Weights of a small class-conditioned spectrogram diffusion model.
Model: 2.77M parameters, log mel input, arch unet, norm groupnorm, activation relu, widths [48, 96, 96, 96].
Training: soap at rate 0.002, batches of 256.
Data: trained on simulated modem signals in the audio band, 78125 training examples, 34.7 epochs.
Rows from block 7 of a small class-conditioned spectrogram diffusion model, named by matrix and row number. Rows with one number belong to one channel. Each number is 128 + 32 x the weight over its row's rms, rounded and kept within 0 to 255. All counts start at 0. Numbers have three digits each. After the name is the row's rms in percent of the matrix's.
After each channel's rows are labels from the 100 clips, of 14848 (inputs lightly noised), where the channel reaches its highest value: "top examples" is what is common among them; "peak in band" is the frequency band that holds the peak. Only what is clearly more common there than usual is listed. The data: simulated modem signals in the audio band.
# convs0: first 3x3 conv (model.mid.0.convs.0.weight, 96x96x3x3, each kernel summed), inputs 0-95
# convs1: second 3x3 conv (model.mid.0.convs.1.weight, 96x96x3x3, transposed, each kernel summed), outputs 0-95

convs0.64 122:106066116076077159192180152213202168144095087145088097217146162174104148063101131148102128112089125138148161134139142151120102131095144117126154146129116136095168120128189132107116132145154090105104132101134099159186099142105098101126129062118115137130079106133105133160114138172120103174
convs1.64 128:143123128142156112114092129121075105128092132108139099092113130125184115150159159150119160114111131142112135095090117095096096126097088120122107181180110142161145151090041174142095094132117190171155040123144158064088167103152077108171086105141185101097165153128096144127155109155170184073
top examples: carrier: 2.5 to 3.5 kHz; fading
peak in band: 2000 to 4000 Hz

convs0.85 082:085162173172120145159126124139194205164105109113143149172113171166083120113128113077059134092152081122161166093124120118147116106172083155113178092187144151109152135065136087144109101106098166128069143127121136160067080121090126096150173110131137108145152116137179121182143119165176107121
convs1.85 088:211172130143133136167108114125093108179129160128185144115155112107134109158130200140126111076095117161081095121119105109060068137114169098131099165165142140129110098205137109065080161134119084123091084140126082042151133064117107178115143117125136186120120135121128142112124122166145106099
top examples: carrier: 1.5 to 2.5 kHz; 50 baud
peak in band: 1000 to 2000 Hz

convs0.53 101:119072125144161189051085140140125155153153093157151124124159119104143162145123172065156154149092122116113157093194066130156159115125085036122119094133123086088144072158175137122127130103119163111161131129150144101070134104149127155152172116136127095094050127128119119128081080168112176151
convs1.53 092:107156167190096150156143135158170142127114135165144156186119115193079158097129125134118093137175160198096107134088149139166135114127142130108127110084115188146138106106121199175132173110130101180095210102118138063181131120186137160125093124099095149164151099079108097075140117094115108122
top examples: carrier: 1.5 to 2.5 kHz; 800 baud; frequency hopping
peak in band: 250 to 500 Hz

convs0.78 102:109181091110135108120134149149106079152091142138081172117143132122157131118165110064121119160118082129169153187117171130148077109109171057130102133124171171091126107129087132189165091142145098136117146070192194093176145127130162135080099097155097096157156147091129143153070076128076159132
convs1.78 113:066129141146108132188133132132140092119104083145218146165149089148153162146150109079127155133138176150120100104104171122085139103147101077110158058127147111203104141169172105121151104125110093152134147170154091154081098167087117144074154073143148189118113125113101135168125062150071137128
top examples: AM speech; FM speech
peak in band: 2000 to 4000 Hz

convs0.61 099:142197125140154131083131118085147151108111170141146085131069096094138086090129064200109137159144139097111149147092174147144100169101103157133130125171146129123079108146121184041109084106161124107164162169083092103120149133135100145145177110132162131161186086103097143126113138164124071197
convs1.61 089:145113152148126129176116092109105207140109129132080142130162085122142147121119120116100107069139171128138101129180172151094130134095170135106143126130178098149096193095177145133172098150121104126125186128116132141128089148092092121089163139115081079144157119160179101096175207057167060077
top examples: burst; chirp spread spectrum
peak in band: 1000 to 2000 Hz

convs0.49 093:120134114156130155149165150119094105140158133055123161168161112194128111164160151178112152115094139145104076121147019151085107156102070120169107133140063136114141156172128118115141185117186126159189122109079084158131124108140136157188163114135105110089095141123113111078093105102124071143
convs1.49 099:078130106126056091128094145134157128137159136135082077141133171111158085107128131118144168125082115090102176145120191067110133106085176171124150195126105126125104104119165128162116130117082111107082139171118192105160177099135120106113147116154173118084096150220122176150076168093139154096
top examples: frequency hopping; burst
peak in band: 1000 to 2000 Hz

convs0.54 095:141118151142097130152160111113107125136159163154119134094153113110144075157164134034090131113085162095116150165093129123120130128113160015119154101170122049116150099126119152097161116173082118159118156067139189136174156082127071092151152086155099146141155103166142134124136173137066126137
convs1.54 096:169152203153101198107095198146154174181186097114133126149140128102157133147133186079106134114105133115155163142119070119131137112123123099095135130151138109101106138147120191137114099081173153070115120104141057128082174129132143160157122128133072134082153191154145059116090139126173123089
top examples: burst; 50 baud
peak in band: 4000 to 8000 Hz

convs0.59 110:108131089129097184149134093113085107119126130112179132147147094146095142179087145105144159099115105079064152129107169141138158133147167140096144163148117115061124139169110161119114102119170143146086190124138046121123080099122057127136163232102148110147125158116118152099221106113138154132
convs1.59 119:146147154130108137110111126110162140169188129120128093116102182129141122128137109171123134180089122114089145113129122154079152142130046122120133083146130171160129079127130151139107101083133159107110082164128177162069174199187092113049131164141137142142176164066122106085094112162217139130
top examples: carrier: 2.5 to 3.5 kHz
peak in band: 2000 to 4000 Hz

convs0.31 084:092097168126091144113162088205139049165136103097152080131101173132096109091142189118079159138152158152083182124146158083096132099133146143140144131098110144084144103106096084173167138172100122167154130047109140112105161145204118098169086142143114107067142133129106123107122085147133161106
convs1.31 094:035171090146129172116121121129113089143128123114080147150140121146158141105166110096111111139139070147179066136107185105110138182115112093080157103129147112130112125169163124119168123105116170047117078206129097168132093141138156092087127029134124136108111118154132099120145161078110145165
top examples: strong noise; fading; frequency hopping; 8-FSK
peak in band: 1000 to 2000 Hz

convs0.45 073:108129128099134146119138122096154079121105124145124117168106134105126174169186137128145121162121071098173147158132100143142081128073137134147127150104140148143122115094084201080202108048148066105107129103095099149175145118083126145076109125134204093155177070117190201143143119102137110129
convs1.45 080:101162168116094122148118114100040185120115125101161119140112122125125099115143155081126097141140073143096048067127104073092149098118129142175167172177121100046108160101099134176110136102105152172081076113179109138133162105154126156145133142107102089138040136137148105119121144152172125147
top examples: carrier: 1.5 to 2.5 kHz; 2-FSK; frequency hopping
peak in band: 1000 to 2000 Hz

convs0.40 104:225114104095152162144116096167092097186131125100135144107139136106140133147193151175093131092124154166142159155141075088078094142120178112133131158125115123093159130214139116099142121111129089127116128117135119059124183126128138132145118057118188153140122171176103125172091159161045124120
convs1.40 090:102127179177084125125092139166126133138102160135158116121049123141142129153106087106123088128134126093110143106170206159105111135167078108146094099158125106057077075017123108108122143168105078137184136150133112137070128138154132158096092118083104097146087090112161151132071132104129145141
top examples: strong noise; fading; 50 baud; 16-QAM
peak in band: 1000 to 2000 Hz

convs0.24 084:090155103099099117133118119109119131078112182160100151119126137112119093084151135165078159120132130102150105166134153076178104120118160201138131093126136139115098177117118120096075112081114199187087132151183102198118117091085080141138142197182094112133079118145169120138157162093175098178
convs1.24 113:092134131181110128108069089137136085078155111128107034114127117128131131107067170117146144116138130095165174120141083164106119188113129146145113166127110148092132134134087078130060118129143096137141210139168144117123136139134162206144116225123100124121101165095158141139134126151076155066
top examples: burst; carrier: 4.5 to 5.5 kHz; 800 baud
peak in band: 2000 to 4000 Hz

convs0.11 096:108165099201126133142171084162093183125097153102137155139151184098156039125139109179114131095148143131161148173180137092130134094119152104130077129149155149080125123116097157107104096191127132173105139182175161115139108128164064130163117170168096144167177085099108109126130089143076167098
convs1.11 085:145118157103147129100156165158126113180098127163114109098096121138130127082087121113124149080119136108117157126118144178124068131112163109097148147135088095133154181056148097128173113076099028094160200100139074151148108054076130141135094162075127133077095131125125149105182170090113124145
top examples: carrier: 2.5 to 3.5 kHz; GMSK
peak in band: 1000 to 2000 Hz

convs0.77 088:176189125098093147109178082138143094128155135124116122158072113118098168110175127051126137139094101120151125135080064118188065141179131104158117099172095091145154122097155136155064139176166090127106077168095119181146121162151101120128086115144153132078135164102111181112088085137102097147
convs1.77 076:081106162204127070138113161161147169134160144087133146102109126201137161139102084124170184156128151105089145155128170189083145115123129102123102090116111110133118156104089097071083112076122093091165103135146160143121136164155101129201092200126113132103124111080112132101180063104127150154
top examples: strong noise; fading; 2-FSK
peak in band: 2000 to 4000 Hz

convs0.37 107:193107157142115117138193170115120122115115112139148139125089119110146129170178115086125130130101183179122135128122153177130112137114087133166119168157146118165127118067176086183161136127126054110149114111082089088101115157193085070142135091172157151083151137118095127123079158072126036130
convs1.37 106:107084144130089071066123118159158130132150137193087165110137106118122136174124110206153119143112107134140124076130121117102181116131132216137149114114110098109147124083145105123071091103131188103149146165159177095112127162058131139122157191096158076151137182176132093170162119091159164126
top examples: carrier: 1.5 to 2.5 kHz; FM speech
peak in band: 4000 to 8000 Hz

convs0.72 106:145122123136112165117089116120168195113163162198203123105068123130165120166134093129109174166125129105143090118131159162107098171123136100104121135159119146175131139145153173077170099181133153162105129162083042173162083128116125136027144171137118161124145146170098173122102116140137137156
convs1.72 092:122153143124181142099137124186121112177123099132106135154139177108096119136205149122103110128114110147105127116093091119134137106137119108161108137098105117118097062173141082150095118149118088083169111113174219112152166231152099132139122113158153094124161136093101122083077188097046158123
top examples: burst; carrier: 2.5 to 3.5 kHz
peak in band: 2000 to 4000 Hz

convs0.38 111:130105164112130101149113154131100140188155117211126116147156113160124132168112141143137104120136127126086122097101129095069171127132087103144153144098080115140169067069235089076200127154148131127109136107092080166200117104109141150128064149119118153138171087124136118138175183114139097128
convs1.38 091:177092112113166151125129126115058116119134140079133119143121133090105151094154144124115144150070108086132123140146129119139084106142149158164114140141130121140156168144027117082041125163203118101111084150122130076064063121196125096128164157113153085127111147168078143130111175153093159093
top examples: carrier: 1.5 to 2.5 kHz
peak in band: 2000 to 4000 Hz

convs0.14 106:176144135073197073147127171172120116148156113145131129140138125132198152095105165140164088141063144133128157129101090138073108117160135110131134103083071068137130108122148155137115174116140077146150113112107090167093100075095185163119119086109157147148128105191051137144098112203118108100
convs1.14 114:123103102180137152134172071046111139126114157145111145115114138092102164196186107167097140118156063121091065167162174077122160112100098118109117151149166086179110137094172149122114108157137212142100069098089153105146134160125132102162107125136106129120154097120094148132113197102164123162
top examples: burst; carrier: 2.5 to 3.5 kHz
peak in band: 1000 to 2000 Hz

convs0.34 077:119147149157157132048093132130099137129125161138143129149079103142160110107233127138069157146086168144125105083103105158181154141170154084122111167105127103101135114071105104116083119108148167162172126096172142081179174098135148103152184092151122153123114192167115093132118099114081184119
convs1.34 083:115126149155179111179150100148114119173150111180067128086102130139209142143124110103166120172127094123149111106143104151167145129098055140110069088148153126158100090122109120113202079118195191143129140151136091132139080167101132148045146083159107177129122132122128103081126190143120113150
top examples: burst
peak in band: 2000 to 4000 Hz

convs0.21 077:129086122166124142092122129142159085098114158124132131234161112085112195190119091097116135111122119108146122172131148166150128187097147100152147123135151196104172123085113090143168116176105158101136161121145178186164093142138191129063116142111125085129134173126190171174153130130156147158
convs1.21 096:140197100179115090125135140132147114082123168093109109100125187129168090151135128107095099112118069148113095104144093116105123110147141132159131117076091087095125154157109047130148145059137056078133135111180125116084167097079178060159151169104161150159155110076152082122129089115095137146
top examples: frequency hopping
peak in band: 2000 to 4000 Hz

convs0.69 129:120125138156111142122108089146145185148077141183144114155178095122121157083098123125138159080132129141118220109084108043057117061124098135137117172119146083127189120097124166053129123114106150132172138109118111093094113070178161083142095128142144115138161120136147126186125164175110138105
convs1.69 120:149156130128123099187129135166158088178170095129120137139101153098164135101012072121147125153140167117147197161067120093092123146135127175129137136111094143094158104133145157087111131132136100114129187177132091116144187129160137163161147082173141158122119084145119046115099148146127062106
top examples: carrier: 1.5 to 2.5 kHz; OFDM
peak in band: 4000 to 8000 Hz

convs0.17 107:098120186125214166123120164123107096150075127124122108122120095195106156135128164087094143202098100107133207126127111142107105104126113104124095103130093172155165104123183126072067110119165156173143108127084079101149129096122132144110132066169132124072157149201132123162109159131083145111
convs1.17 097:091163112153075154138100099137192136129180148155157139137113096077125166168120106146167111150138158127080073117146133185154120193141085119123111085062132131139076082080137105160157139169081079212160105127145196187137106152141120141126134131131138166141090141074091151100111113117167152113
top examples: carrier: 2.5 to 3.5 kHz; 16-QAM; strong noise; 800 baud
peak in band: 1000 to 2000 Hz

convs0.19 107:168108126116158155159117203072128130139147145214123118110110119120091148124182192129134188133090109138105177085166109129185176152130152176104108142111112104194169141070115127121138101105096125166166121184099106090114144136131074145078127165170108150109110112138117115171106172098080116182
convs1.19 109:128099135146097102100174145151157159133132079186109149176197155131191069105068077133145144200173125141123174120127158094093124087140118138126152164151140133077139053124136118174109103117132161076149174152208125103127130164122185099179150155121133125134143153126175095122146068134135116132
top examples: burst; carrier: 1.5 to 2.5 kHz; OFDM
peak in band: 2000 to 4000 Hz